python train.py --dataset="simulated stained blood smears" --crop_scale_min=1 --norm_position="pre" --qk_norm=true --parallel_block=false --depths=[5, 5, 5] --widths=[64, 128, 256] --init="xavier_uniform" --residual_init="scaled_by_depth" --optimizer="adamw" --eps=1e-06 --lr_schedule="wsd"
Rows from block 9, named by matrix and row number. Rows with one number belong to one neuron. Each number is 128 + 24 x the weight over its row's rms, rounded and kept within 0 to 255. All counts start at 0. Numbers have three digits each. After the name is the row's rms in percent of the matrix's.
# fc1: MLP up (model.blocks.9.mlp.fc1.weight, 512x128), inputs 0-127
# fc2: MLP down (model.blocks.9.mlp.fc2.weight, 128x512, transposed), outputs 0-127
fc1.121 046:160095157103149133140164124130112099121133101150126098136091143105137141085116143100117139122177128156152086110156090117128165163159150166127162112123121117153153084118112148107149130116153146153135116127126155112075130099100153101130127133143138145087165156154114172087140136115140105134127158147166092117088108164124151133127148110113163136114127094088159145129090130146108121170169
fc2.121 048:126126131122131126148121129135132127112137124130125131139136114132122131120129124129109134117141142116137129143129123144132114130132129116142121144130126104133116107131138148129124140140142135116255116119111137118140137130130129136126110133137128129126141113121129120129127122128133125112122128138134117151136147107127139118128130140120103123114149111104133118110116121131109135134124
fc1.122 055:130121155147155112088102135148092128122159094107134103117119120122134102129126159079154079194094154138091160128117141140108134133118139115158154167087142100095154134117113112149097137095137189148132140128108104137146135181175150145118160111157126127133183106131152156111120145147113127103136134108128156117111114145137119173125100149152107109123086108079102105137148149147120136104156
fc2.122 053:100101125120118128102138132118108138122157114138131135145147109102140122118151158094172117146131104131101094126157124093080152125150122120139146098095131120103155178145125112113133100112136156143255114130148130127099114116126135136119169133133114159119132149133147159122118134149095133114116103145129114076141078125131152142110137139108111118112128170134128130107146124120154080114123
fc1.123 128:151137131141115116105084134143131150170160094095141105133092147115138127129157155092120106142123117138117155192127094132089130034131146126131114128150120125103141117143107075145096142124134146146123149118128155097149109114180108139140149146103137102103126119165131126137123157077140148135085142087132139128097127115176182090132127140137145141163127124161085142152120105139138123116146
fc2.123 143:094112157138129106165160117123146151103148080137113129104120132126095161095168142120104146167139150124120138143121113130089152098092101124116099135145082145136127101143165132156121158110117104159042175101121145136148118099136109163112151142144121127111137101190150126166154121114130117137091128079150120159063126119113126110110125151113111131162115132133121162127165141145114144124126
fc1.124 191:149099140149113110106149173129106151089111149161122085116130118133109114161123129073146103119118112124090135095109139158108146136130128170125134095153128145149161129143080114104128120108132138138096146164106114116080089150101149109140162134150126096172137139149132162087135114169150102131163144130130134110169127136144093138175138169124114136125062151099132101170107152132173130141119
fc2.124 196:114138145126107132138125100125164143134169135128136142134118150130136162119123142134110148159120137168109148158110103111116134092125149099110105128099134141132128108131139133161123169099114124157000138108137107158173150127139097155097138149122162128129143108159134129155143135106105153125083140108114115152112133112127139130112128145128100141142140117153121156103147119107140153098118
fc1.125 046:111124132111129089177080133139109105151105129125112127097166126111116094163102126141112178124096105156123160111153178124101122115117151145130103122133096124116138084141105117126093141148149178127110085114141121111106135157121128153147103131141168141132135127135097098109162138154093112102141116135129098159142123099096087116085090150167120079136133099109110112099160133125168188152132
fc2.125 042:117134094084123147114128155164118122134148103115143123141124108096146152132154133118151159130113131171126107099127133125129107109153170125165147111095132104168141118165124117119123095118168153116243120142164120122114096137142108124130125165141128141141148117113092135132095111124096120120100118151108142109125130141139122147122128145137086110143118173147137122108150116100149227139129
fc1.126 058:080139149113141095166167137106143127179132161170171115147133150108119130103128130131132168105118131160157149136133137154111118115102161150148149151102120127104093124142119111101107118135165163148134139116117130089167129096136109142153116109084118098128164140144124103112105125108137156087098097102105094163102126144117151165045134131125147118154146178155148109131165105131120149115147
fc2.126 040:120145178148110097149161104135165121137143178118140145171157131117131111113153149160115150178127098168133110117136121110124119109112118102130117120120157110116102182155147123124137148112162126096038141111098113156159116110148115112117152116107143183110146116117103137145122107114125109120155071078113114144095100121144146133105156107119097132146144165144117133100147120099152088122129
fc1.127 123:113112112114121169159163082119161138124165127165123155115154155120117159124108106151102163164124152124116134114132090135129161134123120094084112122152098143125126110125159145150114164114125100131168092145162126191135174144133144163078136139139096102162143092146141123146139091142112143117112104149096113118146101111076137183138119135143080144119158126098132147106163130119104135108161
fc2.127 115:119119154163109105154140110141165160150139124137117131074134136125118174129117117114062156138111146110155188119095118143115124113112102157117132132175084116125135098129140096118120155107107112166012139137103132120136139144142106117112123145128115092149137125143146112149118116130128132140128126108128151170121137131115121121195163115139099102134092120117138100136127143133086149105108
fc1.128 048:095128146109103196172119144088157086122085140128152129196110155121131149104156148096146120142133087139135115109129157091120165106142154116142147135132101138125098099115130087126106094152137088121129127140150134123184125114135133134112155091106135143119128114120119133094155121107129125167129137077112128178077118120115153125123123118089167141152159123133106131186124091127145112128109
fc2.128 044:133112107110149103133105127136105124129141117090147132102150121131131140120127143122148128129097174094146140119122120115131109119140134122119142149143136133159160106136117129137100107135126130147255144139107127137088117140109111118136107122108135130136095132153113118121105127123118137142130114162125131109134134133179101115153146150104131113124079141157123145098109138129139166148138
fc1.129 186:120138118112106117115118126115108087166116108101154119118173142114163148108129105111123125143086140146135130152162114103113088144184114136122116115123163111123153109065081119131098115118126163148121110114191147146130122164110118170142132158114166140184124152157138155133133150117127143123105097113082154101134099143143153136106067158115095140131114117141136167106097097117145173124127
fc2.129 196:146116120157087120079113153124098137165128139105183125127149149114142126121118115117143118120087131159096110141168105117098083104158121134108140094120177132123154117124078080124071120121151135127189102110136184138110128161104125139157118146112150144138111138140138161166118159092146129111109118112116137080127118177168168109121112161149103160127110130149129164132106137124123140121119
fc1.130 156:156159152131123102112147128135131138143107115079123136107110121105132109147161153091149102138147092113178128135105132136106135162117137173188180124116113081075137153107113098103143090122154164100138125154143159076116124103160125114150142132149090116082132108100101127086118145121125139158125141105127130100116103138136173142124103078129136124127096160133102136164146123164118097139161
fc2.130 199:145147136140163070132151142137115097137089110108107100124138114119113080129125127097141116092112119114149093109179119128104092150141116167155155153150090084110155125098113123111160109159160154142137117157153154104096125103127172132145098091173106118111131108157106114137089109124151111152117125125133123138152124117128142124140091104139136139140108175141094133140112126164074197140150
fc1.131 048:084134119129117142136126107143134137093125126163118080154140090130133103118139159116136095146169082137137113111107087124105169148163129101173073162111106147126135160103143161095078177135113135149120160142142082101121129147130102171102158122123139146137110119160163171120116127154132115084092123103121127135117148135137118180129091138119139153144144108090110150127170117153140121161138
fc2.131 046:088125157125139135137135135152122083113126139146091114172144104055102127116131136121153113166158095146099096127136129088089133160130134112153120095170129125116111195144136113107137150100144137154051164137140106129128119140140135175107174149117143149135153119155112139084114117156137109138123080153124144101120122114129131128150122125122126140116142182068115111137124136128089117138117
fc1.132 078:173129131156114093080059156153128131176126134090169088132127144113159107143147167115154130121106123145102166148118154126112131063121170185117152124143151133126146130139080103127129122119136153138124147136134137076128110145161115128173158149126155113133120164145150105133140160101153115112104140111136161108085157159178142114121125135130118124143082138146114127122104110146132136156139
fc2.132 082:101113142139121122176174114113167143094114072148088159095129159125093139110136131141088164156123147123126154117109122160111152143090129132111113120133096110131105115133163139112148151123112107141006149146142112144131127122119121151089129144152090130127146113151149136136177101160134113147132145150140124166122116138067120137135131135123106145133126126115152121122168150110099118115111
fc1.133 038:179120165151130123116129154135131173168107147152140122088087139157167157147094146114135120109155133078165156155130180101167108135146102156129115151096132099154120092124125136104132114084113090151138135109149144149097152111076146151130090118168154123108114138084104114117151108144161109139125130117129170087150096106146130150094127137150106135145126142118127137110115129154155141078129
fc2.133 025:144143122106153129129150126127142143120146102144112118154122116123136111121109121118138128155125119142127088132111119144163141147107138155152091118090149100128110097106143119126142133146093120106186088117157140102124151119132163133100134133166114160140137155108135157152175128137153127115104191131134092171130136133134212144150140149110101110115223080119105141127103106122133077144144
fc1.134 041:089099136112143105168123122121131146166098115115169117123173164127150109070121150146154163154084147140147152125118145122115162095125092097115109121102129160119108129145129088180116140135130167154133125130103135162173152100163123156105099083110094117173095122153155116128153121168128107105155122143100147156134109125151124121131114138137158141126141169152126152150183141107108114134098
fc2.134 041:141132102126112131112114109148123108098135131147159123133148108147128158150113138118111123134121123105154113094132141124116135129124131108132153143146110141163107102137113115129131144105166134168255139112105093126091129180150114125143133131113150070162127121146135111108150138147144115132113159124135158112108157133147073127078129111156157150109088112111140112139118139115107147126137
fc1.135 043:127118151108168154114122108148102154102118090138090107113117083140143146140118095158128103160102147116111134163152086103156149152133092103151135135090137133133100134096105118169126119106154151121115122156124105136100099152144166159144123170171181120167159145097138110081102121149109137120141105144103076102123169111116144112140097142163131157162144104138146124146112124136159163098155
fc2.135 027:140146140108141160109116127165082103150137092122123115103164095100123131125119142155123159124113139126111106114119110118136100121128152114158102143116149119118140136138125090130097139133162150165221130134155071124123137143168133134112120164134121124143132101150100095100104128111124095115087111158134167108198169184119108133128109141138148110136114147120146105139100118139132180165163
fc1.136 051:129142112087142123101159130130137103102115071113121109129144123095113107115103169137146120134148110136181111089165140154136141161107091188174153151101170107111154124108145119114148102151132136105120145138111098138099098129123104164137132143117138125168137125160105147097149141130106070126093133160096112080140146146101141147085082103154121119133100093122134155160100113119106134110147
fc2.136 046:127096133134115128134149131134146121100136129115132143128094152148105114129144114150121116126128138134143102151129137200117127115108124127144140119105101102125113106140133135126117130121105114094255092117112148115152134100115113134115142131131134117118129146113121151144157128108130131122149150097146110123127143108123145091119139148120113145147183102117133137105141133155082112123128
fc1.137 176:142077135159110085097143171114115151137113120148128128113118125143108115069139148116152158129120152135105098071190168131105136093086109146112141131151141077178134158110151145127138103126155138084116136125128138092101081110096108126148113115136104159099118131115189149146142147136115107115152141123145173133110112136092119115112126131126116127113114131146169164134156160123110129137084
fc2.137 143:121122103109116154126108101101138137124135167140138148153119133167140148134117128161125129142154141141108143128115136115169149124137133086113108128124154168136112150117132158139120161135091114127000144131119083158158143147147107139107133131100168165164136133101113134132141119126114153101139125146106109153120149106125121133161158146116112116125181121120130116099113107107146098095122
fc1.138 070:126090136141117085060144122175110164132161158107131131083121129127132131149129163111099129119083138134095165113113115128106121114092145114113140141122167047105155098105090106158130116104129134101119127138136128137132078147132136083160127126144139118133129136122158156161114162154143140095167118116132174152181133142130150124142140142167117127155114124107111122123090158142129166092121
fc2.138 069:115140097113136147150134126106158126135106117136128124162136136143141113132121099142112132130151115142118127134131127112135125157154135133144115116129112131112106128112138142097139131133128112133000114130167119125164148136136119167109128130125144134145124110131107130105148136125142127166120133127127097135115137118111137140146116119124118145123153095114144144146132108135111116132138
fc1.139 073:135152129136114088127141157085118140157119113120119092121118134151153124092164112102144129114143110131118120116123129133114092076141127121140112136136142112170135137136144105120124161110146123150107154081141142119160104113147122139162132122109135128114148132182100134131126154111151134152105123053137111122072160164162137134104123166097136134171101146223125154120150098148135159154084
fc2.139 058:135141123096094150148132114132183121123140119135120154082110147114128154160151137115089158147151132132121156122079134182119135141125128133150133105127098144107149104135127167128109104105106133131150090168126138132140160128141077107102160162128097118106103128125085122134141097163120142145136109115086151158133079120098121133191165157118108092118107131097130084160144113151071158106146
fc1.140 153:162121101112119128096104160111121117124097137097119094140124133168173088145128135114138101098110125158153096130132172133147111175163135161152176130102149116143109098132095132092132050186140137109188085140124118108114091152110132125165116130102146145163125148109109127120153159117134106131117123190133111121129142111126118109139126080146142149078120120122141127143111136110143126149129
fc2.140 189:123101102141120166107118146121126132124096132119129132120120124180146098131139127144132116102124133142123093114140135162168098137143146129141128126116165133145078137188117139117144102139153124080104097142156102144104116163090136133124168143098146175133125149065134171129159147132107096115159163161131092093183094122122109117085143102127147135090091090157166138146103143105161121129126
fc1.141 151:147126068088130139120092135116142095149155156130145097152172136141162117160083115117132140120118132125167137099124162146136110166201132122166183134128116154135125110121089137121126125170126169110155087162124127112120139115123125107162073121118134136179105152115080129125132107162141134120121120153101131147130150100130127125158136101153106113106157105074113096108102101137142132143144
fc2.141 191:130126088091118181103084126134118112147115141129158130154141114140163140160150122151142126091141139115139167148120140109163105151173138119116129123121168173130138144153098122103110126126113153129103137133171110138128131171133100155140135143084154131184097151095117110106108137121076139119145159190106131110126132126141121135138164121108131102089140082115154091111100100072177118136118
fc1.142 053:115128129146096150143160158135114090131092143165155090132093152110148111090136120112129118097181096136124095118130142136171157114151123172078124105161112182137146103182164138132124135125110068132129159122154124115120116127129111153131116114108113124125149148172117123114141141094134144115090110115116147155075164098168172140111158151095116097148160131149127119168108132132128133134103
fc2.142 049:156119094118129137112131108122120136173144073105136150073145142102132137140133128116135170124120164101167134130134121127098111130129130114101161138110141138121163102126106126123120116126135169132255137148099135138111131121130101104145088112152117126118118128114125131139118118136109160127149141127138101107144095160122107134115134131112137126092108125165153137108141112116169150134144
fc1.143 069:105117129202134097119170159118140123123118148125154114163137126141138095081097130152112132116119126137126057115130117139147095098152135137092098111144131097141100082121134108152110092135170063087130115095137136136151108118119143114125132111096117103122135144133152158152125156091142124099113146085161117152126129131157131095138104128147128149134117122167112176157101167151130157142079
fc2.143 057:123113149180121144128128142073133159096139089131134122141092140132136145122122112130106105137147114128083127146128110194141119102125140099132106121101132134149083117135146116149098135121143094124204132105109137142126137138090130117126164173117149142085159106109113190137154126096135111120105119109145074144123156145149103092110127137163141152132124111152144139151121163163082112116182
fc1.144 102:147141097153133124123119198095098105117128130089134083164145115124133123070111122138119115114118111144113065140158100124129083110161121155109116123117169084142102090125116093169107088160202114109134127094171127128119092119088137142155114138105156132117129164127136128141147154092168108127111110107133098141136134141130134122113116108149126156127117115167134161151118142141142157123118
fc2.144 079:122140154156129152135128133064135147103146065133138108151096126104138157126126114118126097127155089125082111154123114153133111111138173112143094125093143136156111117122141126158106144114154107149201151109146130143127152141103124145126175162117155138101142091135111139117159123104113114148099101107151079125111182139142101102112096130138137147136106110163129149168134151137100136123197
fc1.145 043:087140122088153127097115117127154135106124076143138116137092163156106167098154117117162161140127121137122091105106132162090113137075087086112104117090155136139151155097130134141140150146121147081137118144080101138117126096106116149109130100114161124092148138133156169135139139135075123155141128106117091114130098145120131111112134146152130118121172136166092124101177112135130112145078
fc2.145 031:114095146139128145119089138135096129113133161154134116081125136161127145130134132074149129131129185118135172096116146131137122097137124121134134127114114144165124141141112093135116110129144159135222130106126114142093112116109130120128153133115134117163121173132106146109059144121127126113109099130135165095169147145159088096094111168147115096143061147109122124133120153145116173149145
fc1.146 060:109077105143146142154143101104137138119142053183118120176104162175126147118144133152117117160130134146125117139152121091163131166150153089074081132167110116144107131147113161098117153147143073138134155144127120169130132137078117118102134109152109119117142100159139135111092106121118145111147141148120114142110151122161074147167114119128124152109133127112127141144142141135131116103079
fc2.146 052:132140180139114122120100089148121183123091162142136160073144137163135138145133162126141124133144114105159136126103130116100150106098115111144141162131136155127129140124132128140141148120111150132222127107061078138113105127116137119124136113139136133099122128136142116120141159148092135106137116097137136088149136159146127109068113114141192145135096101171118158131101124147173119121128
fc1.147 044:145126124095127126105115160137120140100131109155113095123141142123148156124133129126122141179116121138090108101091143135093142052102103109173105142135162071143126161151090136135142139119114164085124101114101151116153111123126168104119100164164122170138102131113154137130155141142111136103106125116168156117169134164113176082125128117103128121094141126132137170137165089158091113144114
fc2.147 031:108105134136107154107109151149122147120131112153123142107122134171135150145137135107136164094116173106134194102113140142121100126134115111137138133147089153161140108164098101133129118126136154134236117116120117106107144113106125147160112125128093103126132123139106130108062138114131115118109130157138172122131130112165084089105139166153131111128059138110121127125129176151137149118149
fc1.148 060:117115118164101062123135197106127144149122144121147116157105161109126108051110118154121138105102149135089070140139104143160120107120127123091113120142153095143116090115154122157115122112176112103136112106130167139123099122114120128163143134130148093127148168122157137150126166133175151095134150077147109137132156117136152075121131151129148126169117101123144133154140147139138135120100
fc2.148 045:117112166176111135127111134060150172105111126129147124137087139155147137132127108134098096133156125122101126135123127183131129122127135107134114123094135122129095122125141145131095121130126098110240123108081116124128133137078119115131161145121143130099138130109123191156162125103122121121116120104139095139137147135143118094107134136142162143150134091159139136162124151165094092107166
fc1.149 056:091118147070140087151093126171114098153149112113159147117140109121133100162116098145069141174105120097112161101149099157110112107143124137144124155153085109110126097119110121131097104141125139170123098143121120132120133139112142162131147147114107157170097123097132069164116130138087094098107119135081147120166136132116096115124080155154151142162120151151146151124137133092136135115117
fc2.149 056:128122171152128128142145100092176138121105139112119151129123152123110103124129115169120096121155130129142129144146131168124124141101126154120119141160123116108125131115138148123152152137125093105000135121146154106150130119117139130140124103113126127118118112100146135134147133117108152144174157088128098129114091081111137117128137122116137152123146125163127154100161126144109074117117
fc1.150 161:102089106139134191137138141116135112127146134157143128151130142146125131118112120156106147138096157144073142125133128143159120078125135090055093124115135192179111120153132130157091149132123081136135123093119089190140126152098123123126118152073150137150151134125161164135137124116111136088129105157136133146139139128131099125120192154127105104122149122118169115115124153105139142116126
fc2.150 131:144156164123153087140133130168111145137088101093117128109135112124123108136135142102135108120116105084179122102148141129093139143106124160188173166151091070135156161101131111107164124143139160127150108136105137077111122089141169116137095094173111098103130094127122090095087123120145113163145107124144145096131150137129112145123085121137171113140111151135108112143141139155117133144143
fc1.151 053:107141101094153196195150095076153119128117070131105135155121108142097144092137109158113127169155107126149119120117108120133160160164082095142100138115087125136124132126132152144158102129119121116132099134108151155145168108109157141115110093131113158160125109146110095120104124114104150140119126158110072106134120108089093156101122092144162140135125141131134113156138097128109114133158
fc2.151 050:140145099108145143148144124106152125149130109117118142128128144156138122138120113137112161143126117138129149108111129140130130139134128122133132121134113131109110125103124129131148138147124120132000097155170122144149154132143120137111125134137120128125130114137100134127145113137140130153125120135118128145136134133091144146149139118131126119114142099127120109137139128123125132125132
fc1.152 167:135116164162143159111119116130122114147163150084152125140117129124153124154142170108119106141124137134125121166091088162127140123108187106136180130134128137103110099168084104144102115121118136093108148117110153107114109132178111107166155161077141122099156149094104173140130087091135129103132111127134088113127106146182144111119161111131103134110145135105090150155101157146152140132165
fc2.152 182:103122110087125112198151139100127130124098093157108143072180136132106130126107091144130162136115123122156148084141163072117145157130131132113108124108134118168125132090131149087144138137118117140125107119172127148145108128100136170115136128147113135157109115160162087108134124181130121161145134124133166129115131178076103153093094155122111137142114107137163150128168121118110096132115
fc1.153 039:130170126156162102150114108136128090098127146099108136132163132104130113133160092115170130117125148118176127104142115164158107184106081168174116083125143149163104117140134144126118142133124120120123072150130140130083121095168120148135116130119176105124097101165101155127150134137121133142098115156147101124127167119142093112083150149103122168118122127141126101104102162125116169143167
fc2.153 025:135147123092136157171140115194121100128155130130140151143137158074133153147147122157097106171131155107157074147114107123146123181115127146131114106066126108153091133134142141138126084099100113108113177133117104091149104099130117112116129131113144067140152146126143117138152103131122134138103182126122115146135114108163148162112140123102168088131159113120137139152121127151096171122129
fc1.154 044:113078118146130144173107130121115114106139094171131157175166166151140107129129147150143095160113120160130101106132124127161138154114142098103099151168097086124104109129152107156079117128116122135141127126112124140135118108120112180145156118131149160088158090147165138098094151139113111155137153117160089101122114145165149116153160133160124162117097142101147142162160173118101097102129
fc2.154 040:131145168151114105114096116157073159116115162147135119085141110131121141134103131129132130124129146086122193091120139097126134106092125117124108169155148154121139148114120097133136134135105155143124127106085099135110111137130142106140117107117130131129083141141172090115123138155098130122139125127146171086130173179138116116072117125154207128130073115127132157172113154151150120148120
fc1.155 048:147079149137131147073088105131106134126112102168122099131126112111141132121130112148169135122152134114067124142150150152106138077109142116135118125180163148110124108163131097147105112122127131120139159158115128132117151146118135144102164115168164129150075113118151121154156161149160146096132126145121165110173143096111118116171111124159186105101119114167174126109132113132111089142102
fc2.155 030:102129139123150063127105124103108057131154165094156116125141103149136128131140164112138115167129156121153126139144134076158120138142138160083137131088146148149121156095151149088133112124088111155121148094083117129119113136106099149145155155102162128146110168110133138145104126145146137149088125139140086100104140124149138139142142095127118165167073167168138124155123121127101161125135
fc1.156 121:134143114145117141112090096131126128096172117088086131134132133132146129146127136115141072142143109118101131166128100078130138131165143115130127131171135103064131157120148132135143120106095134168164114162138138112144156176177150137099163095141145119092106110127117101126128138116172145141095156100113144117112105133179148105160154103118140157127163102116113150142095101167123072112134
fc2.156 123:148158164133131103102109092121146109130117180109137141152143123118149114159125151140138091143155102139136110131088139119127139140122115127138146132112147123067128181125127157121160155102108132128095135148072090137136175136177116112121151063141137137129119157094083133160112123152130167141145108106092103141130119105144138137157133077101142150099157128129103109126105074145140078098118
fc1.157 053:127105108164126110161154125127172139126173136172151122109128156157075159079112090125113176131139156135099115112124117153143118149138110073119089137142109090160129106142151121138139171128130105092145158118142150158131154119110110141083124087147095116131165116098148166152146105168117120126129101124136081140145137094098126118120134132117137105157127119092148139128153161140135144088071
fc2.157 039:116087157175115111119144141102133130097098098137118126084097143142126135119144128130086143128098150138112194135104146193139137119101094139101127119095112114137081081125144110128120124122090133108042129120070136118111105132099133123129112145127105116120128147114159163153152113125137113114122152148162150143122137156111113085131132117134134142139107094093149112153153177117078123117142
fc1.158 103:116094110114157151146162123120141119070101164164085130121128105138098125127114131153143146124129131112157116091127121127177164186136105118124154127139143151154112128140153164139174128132118104096136146153112121152112156123099146094124120096119107151138125125075132135126115098171134095110165124194129115141170128140078086149124135085144157104087157146108159118128149152119109093135120
fc2.158 084:105112147138153094160155124115137142093144081130100114096100111125089155106186134119106148142139164081146158132108131149113154111095085132125108146161073148133133121141172150145125158124100117139091200109103149115141135079132100139130138140151103117099114114161127124161142114117143107145126125095152125170076132115102107094146137138111106102159137135125116134119176149150098140136132
fc1.159 056:144132153129150148131062118099125139108115136122145130090157120081125077127114111123149134122168116167106137127144164126141137084122088114129120150124128115093104093137166162096102120137105172123117093154108162135168136121120161160128140114118113166117079121113161110125128185154126132108123112122096147146172120119115178144152141102110178103093116129145138166139166127106094125111117
fc2.159 045:138129114130147126126133146158137118111152120129135111157145109151142137138110102117122119127127154106126105117132100127123109146162120118131123144167096137138123125135098104107114136140165150127255114136134117123112133143134136132139128126124139107191136115194096121125079111114149115126109140130134113159107136118175116112146130141109092149113126108101091119128077117125118123141164
fc1.160 080:166111111150100106097128126130106141124139188087146158094129146130154122181128138101128138102068142140153138136103144147114118127131124155124162131094171100088131090123053097130117090149131166121122115144139140090098072166137127052154118173120150101128142175108137129111115130118138126124132117137117147103153100162145112129123132119177129133124127125120126144105133146133144136116116
fc2.160 086:157123118134103116101117114129116129136142133124153154093152133126142121140125138108114133131103153136130132132134128156115111103132122121131157135126148149133143129138104129130111118125141150111255088124095134129094129140145128073134113111124133139137123127111124133138104130148141131110131112090120118084172090177144103118125125153142099123121090135128129136150115146125166142117119
fc1.161 226:095138119150162133096097089129122120120156147131133110164089097134107129132123162109125114149137106168102133120111103134134147065118125098163107174132128154107088152141162131188115138132108105146136135089096092140142116122184122097124133128114169140083157140088122133124118130101133128101110165076157121155098144082159115125132146086157155120155150159120097121093129125128105127135121
fc2.161 316:133151147127141151095098104135109114132162161112129109194097116118144138137152174108149097140152106143103130180090118142148148105135133102147133156137137171083126161162129125175127141118123144143110132127076102122135149112198113098134133117111161120110137140090093126114123134099108143107110098133125088126120128092170124120139145078115159113115172156113076106116126106107162129122143
fc1.162 142:111133176094136129122119114133134139129155090130094139084159118147134123120172149109137141152137161140117128141133104108086157152095125108134116149100130181101144151116152174145152128099113173145102153134121067180123134136150099156094166132159146149123104106132150113139150123151067130161107111162146097112124092121097103136116113123064134128095129114145136164110154133099115149123124
fc2.162 119:123125115170111145122113137177096164142118158141158135115113121069112125124111113198078124097139131101108135128127126133170119098115122101123115137111145129128107145127139106119108130114125105102055173119131123149133145167107144117138092118114111141106115128101157099128118129128150113105174110104129166133188142162136129115138154158165160109151116109108168113155090162169144089125111
fc1.163 085:104107162148129104079165137099136139099160115094116138131097145129143131086150196111139110154127130141088102134092087113128120096083126075127153119137158123116118158130125112161132108112139116118120134126105107100111120133169116090152154141116127135061178144111121164135117083133129138142144142126131110105073119149162120126094150136097103140119141149167084149169152143148132133135124
fc2.163 079:114113095114164139140097156078083071138117098120124093086171096154158126130120093108160129128109122124166159107130168087131121139165129140126120135120140146150132125113108111101143121151121151154213108122157131139137089128114142175152130128114148118142074159146152110109112150131125121152130136164151176102109117149104105117115111121139136122106104122122156120113137121061125132154130
fc1.164 159:128157160149118125112168123118124134119163078130117100155100133110114136088158137098128116145141101124067136157120101125081121093094113131143088122164104106096132154130159110158118160096168134175128133108114108103127120112175106136127166141149122089107177090170150133113125132122116146144120125053128118142100117130131126141123124180107145146146101149148103149166156137130150122106137
fc2.164 179:140138089102136138105115144122094099141093148113134111121164101133159099137107115160157099108092116136155109110147173104155117170160146145138144126071162116150128153111111147100154104154125148107090089153155096143120121128121143149133130126126155162175113152079118127127125133153127128135159142183122135079192154125110120155103104101138114124097124112141161123118105096069145127133121
fc1.165 094:111157154107169147101103152134112143127147133111124118071141091127142114135141161125131112142119135087107133119085153102126121122112129112187123158116108111135150173118129151136144128125110161151110115130116075118120138140168153157131162130181150146121125136140103122100093135147096127154108112097116118095163138144143081150106088161088118118166080129124075158130149125159146156147179
fc2.165 086:094123161111142112129132124155105133120102124130112142123171105138128125140152173109166115139127126118157115132140124055059140132100128119146144133126127094126147189127135097101160141109110156169187161118125093130100097135153142160116164104144157123138127139142141140092073147135118151136107121157142132076113118155150119161080100117090147129119108181126132136103134123115148125138092
fc1.166 101:149099121166125101079108138197118155142143178109147138092111153133146108151132147128132140114094170152097177157097139135099132078119159141090171138136173102138145096159086104118108123130103133110116127139134123149145105149146132093156113149136141112122112187119150150134114157108140135091131115175114167130164143142150159087123136132140120118150114116114129153112109141127122166119095
fc2.166 106:112130118106127149171152109103153133133110106135098149140151151141118131125138113152119137149129129146134113140131119101106125165115147111127119122130122126104105153106150146109149140133131115144000134141144111133149125140139116147104144134135132129127151096125130149103137121146123131154125131122128115143114111125110130153128145126126108151115133126139144122130158120109133121123128
fc1.167 140:109114147146160139142122119141139105163136126069156141131115146134138119160142153148129105137110122150123114170084115159137111142111195090107186128160123113106105114158123094144092115123148104101114129116115160103150107127157114106136116147106121130082170101094123161160131084104112130113172112141147108132117121145168131101146165085167086121108153113099104151137132157151143165127155
fc2.167 133:096132128088121122167113136115110136122112125169116135064173130137116134142113102122139157121141150082171145094123171073124144136123134126114110148126129160160149134093124146076135136133091138146097116121141136134128110148111134144135128116139100126159071137154158064106129124191126136151154143129126184132124159163090092132117106157111162125129100087120152105155147121149120118149106
fc1.168 040:139090109107089108158093173142133111133129114143155125147111116089085132116151113113133162081120113103141139157106124165108132098097138167093142130150143119123153094170177143141131075105121080088138139154148141153168123121154098156166126127100147140142082136133107137117116150152152102155154106160146115167150165089096131133127121136097123142105115102109126098100147152115118136094147
fc2.168 023:145163141137129115140137109098164171125128135136102123096085141166138111147134105118116124077144121123150174129081153141150125130145107152151114156086135123123119093128134132157118139152132144096012117127107114134105116130117133088130106143107136114137099152095127156118138131160140116118157180114155112167116136146102127125146128153137142128108121074157160122166133131101132176115143
fc1.169 073:158093143105157165163106087140116121140121078094122098151128122114134122136102103145122132151131062121154121118165129144114184148145136169170148098157130118098110127072122117096091118118139119125127117147144186101118144129088131129093100127156080151128129075128143113109128099136157084125131182124137116104098119144090139113162109119144111121144113135101145158130118144159136135146134
fc2.169 065:088124174177116089124129127144151138122109144121108128145152127142108124110103106132108119117136160116157078116159133130108104144101119140115116170155122058150104096126150143145140150135129103118203148122076104119130111116104174157122086103146142139124114117125137148159140130123133130136114151108168101143136167102127138089113095087132148189121134091143112167110119141164095112130109
fc1.170 064:156136101114123130126162156113118113148072132107150090120137125145128119112104146151125135081080122114195105082108115147181119140170190137121164115085147169155116097167075151098162129159109119111127125127126128155110100078089115076148131127098132135115114145096125115123103127130115152094140139143127125127130126165112097129145153114119126137122117131151155101152109142118108093123131
fc2.170 047:161141086131142135119124143212099106122092139133146139119154124032129105119088128149115109100114116127131100105129170120200111147132130135127133124106140092120076104131119142126167097122130122103130140136149090136130161139130154136117112118124118145135129138093118103132141127152144117117148135137125148106181164148103119142114109107164148134162145136078155109139084158144164125127125
fc1.171 044:120107167125089171173132137131092117103125137087153139159100155152126111095105166142118104126155131124135099120133166161172126097143134113110083076148089192121161157126175160125150142119151135135142121127120181115144115103116139134146169098080138117119125130168141098159126126086130136138138159114105129130122127146159160103126147108109142120116149101119149118145116154152097125106083
fc2.171 030:113123130102136128128130106151105124150140088130158127133136104073134145121126144140137143146117117124128146102129126121152119119131137122135149138149151115162155107153120103127091099122150121134255133136113123141110112108146105100127102120115125134133128124110135124108108120127119109120119103128102162118137136170139086145139136128145142104122073184144142137125108125116136168128130
fc1.172 065:151158127105139204149138098101117115103142047114106160115135112114149118124139154135158144164176078108108137110142140100116123123093118105154112121094133125131144144103153133104165122138108137108130112104126119140143157123121109156107132102172118198103150114108110148149172134097105126148093155114103115115131106102073141134120100096125156133125130117160096120135154095137119097132119
fc2.172 064:104112122138127095129112140148137100108115185153135092163120118139114134133123094123115098114116148126125092125157131161130108132149119156142128136153119142143127134137143159132091117128129111133255136144094118119085100136109126114142120152104166092161117136146120136120081126141104123126112132112135112133120129090168109097144126153136114114147094152120111128125101143128078169135134